config.yaml
model: "image embedding model"
dataset: "drawn human figures in many poses"
train_examples: 195000
image_size: 64
crop_scale_min: 1
horizontal_flip: true
translate: 0.06
color_jitter: 0.2
targets: ["pose"]
num_classes: 16
embedding_dim: 192
arch: "mlp_mixer"
norm: "layernorm"
norm_position: "pre"
hidden_act: "gelu"
mlp_ratio: 4
parallel_block: false
inner_norm: false
patch_size: [4, 4]
conv_stem: false
layers: 6
width: 192
am_softmax_margin: 0.3
am_softmax_scale: 30
init: "torch_default"
residual_init: "none"
optimizer: "adamw"
learning_rate: 0.0015
beta1: 0.9
beta2: 0.99
eps: 1e-08
max_grad_norm: 1.0
max_steps: 16200
batch_size: 128
epochs: 10.6
lr_schedule: "cosine"
final_lr_fraction: 0.1
warmup_steps: 810
weight_decay: 0.05
Rows from block 3 of a small image embedding model, named by matrix and row number. Rows with one number belong to one neuron. Each number is 128 + 24 x the weight over its row's rms, rounded and kept within 0 to 255. All counts start at 0. Numbers have three digits each.
After each neuron's rows are labels from the 100 images, of 14976, where the neuron reaches its highest value: "peak on" is the class under the peak; "strongest on" is what is common among them. Only what is clearly more common there than usual is listed. The data: drawn human figures in many poses. In brackets: how many of the 100.
# fc1: MLP up (model.blocks.3.mlp.fc1.weight, 768x192), inputs 96-191
# fc2: MLP down (model.blocks.3.mlp.fc2.weight, 192x768, transposed), outputs 96-191

fc1.674:117182090136158134111089141102152142081125154122147137125135133168174119098162203120133129091158156132171126085147132123085105149108105184121107121124172143146102115124113134135126090142107124133120125120112157103137127113138123120131161121123154145174117113140119154123135116130137139151
fc2.674:077114136140112122140119101113112116140113111123102146159155107122151138126134102179144113133152146145131190148140172122156126096150120132122163105078123126161143139111140150048139119111153157131147137113189146144097151127120102141159143132138089171118139094109152117132146063105111126103
peak on: arm (31)
strongest on: kicking (27); splits (26)

fc1.307:146131120107158115140124148120136169124097148135096174101195143106134112112149131116115145124096099170156155127169153126143129146099146160100119106132117055118088101134105099109135134162107137133115099147148110091091110122136112149140151099132128095132127128163128137116192105181161122107
fc2.307:106087147133113117093137126108144138119114109182123151115124129092111136126168110150120129096130156146147119106077144108121137080122139144112106099128144151139126105122134141066105094127160182105115154119118093131103134139137141156088147109135126106151146124103113102128140100140140123136
peak on: leg (36)
strongest on: splits (28)

fc1.166:128158099126160120102122155130142148105133121115112165124180139118166087144132161129141119081087120167159137107150130073143159067134163161132141112125124123108144130127080116158143148116141118172153113145119126141124125140127119132102136120137152099124106126171088184109172089169122133101
fc2.166:133117127140118138141168143111109103146170152127106103132100081114137080135126136107118146125087177126141103108093125114123113123122155132137106089123124155145093097139100152189127160101103165098130131126111085164107160128133117146115126118143141099135118174099125104145112147136144167112
peak on: head (26)
strongest on: lying (31)

fc1.618:137123101133114139076090147130144129097111130130123175114166116091136096121176163142092113124078138175156149123184145092150088091131129126091127128117143122140146082160121122125163130122127147151151075145116099132130134145156106133138098153120127076145080134130072156132126111144105123087
fc2.618:140105108177113133106133108098130118051109103132132112117129106148133125127106134174121108084122159112104104144088133101126149110067135144105155067140143162135130119159104136200095093133112131131133143117104145097128147137157133119141105149126136132169109131139076101111114161122103115142
peak on: leg (61); torso (34)
strongest on: squatting (37)

fc1.379:158148154114123109084086102118142138076076127144100155170185103080163140124116140153170113089075123137124136132180116133163149104151136126116143117156180155102141133132105099112133129153145100135153100144107119108143135120135118157144111139139164093147092126137082146133108124170092125124
fc2.379:153112142139135054124146134102124144134099140144106142101139105121086159154125119111136112081124144124135131113154167158089127121119151130110133121117146136131114148132133114127120202113112132153095113146121122133114167108151133108109091116100159118119135142148143109164117127106126139136
peak on: head (29)
strongest on: hands on hips (25)

fc1.640:167144076130157114101138159115137140071130147121119154128159136134175078129127142151136124103145147132130160133138158112122141118089148177100132135117124097158099128137115147103122107106087149143117147140112127104108112163113147157170179100143097100101128159124073149132199088179116141089
fc2.640:119109120163115117140146114098113099119130137127117127100147174143126122135136128151139141120144120135140121141081163097111156101113121142106152074095142143112110110120143126127122080125184151134161114125156131132083155155157110154150117118122121135168098151097088131115131132137131153125
peak on: leg (36)
strongest on: splits (60)

fc1.183:154153143121125117108095121133148165119099127120129165110151105117145121079115151100155135107093143155131124135155139112183170132082158129121129134123158071092083151142114116108164108119087127136118114130162089093119168120160173123131137137122171109117134103137105148116151113123113127129
fc2.183:102168145123147087169131133147146117121123095155124132141079100143110168093126067195125081125097152108125147121096178121117140132113155111143119082159135145123093139163123174141160123095107172167121154131169124114116096118134152066109149096119147124140133125157114163099115112108125114111
peak on: leg (50)
strongest on: squatting (26); star jump (26)

fc1.308:131131136117136115102099121103166135115112121161123193159201095100175125116142152126174083119115138153149134170183132135109112121130151107106109127129197130100127135122113065126143116153120099110154121163084115137134132111115152135123134138148155121119100132129084162130144132164108115145
fc2.308:125095175133134061121141104133114137179113182141094141111098110146157151156096120101107158091144119127107161117125105157107104101122122122143159136106131113146149145110124169101177171128151111136143110135134124135115153113155130125124085146111132137131176122132138077142081120091161174149
peak on: head (64)
strongest on: squatting (26)

fc1.671:181139151160135125099087151131144146102120122127128150113161117116125129103125161118119157122082187176133170159140137127161126141121162122118117116097138108118126122132132138133158134152115120140106117126116101125137179133188153123146170108156136118155093129143111146142130080149080132102
fc2.671:158155135108133084140115103124149185111104125120071164120126103082085123076141104115134139146060125131160140141109147155158161080087129129106100092122147153107110153110104121153149153115115117169143171115129099118133101140166155092061125098136162115138113084167116147112103131111084129081
peak on: leg (61)
strongest on: squatting (60)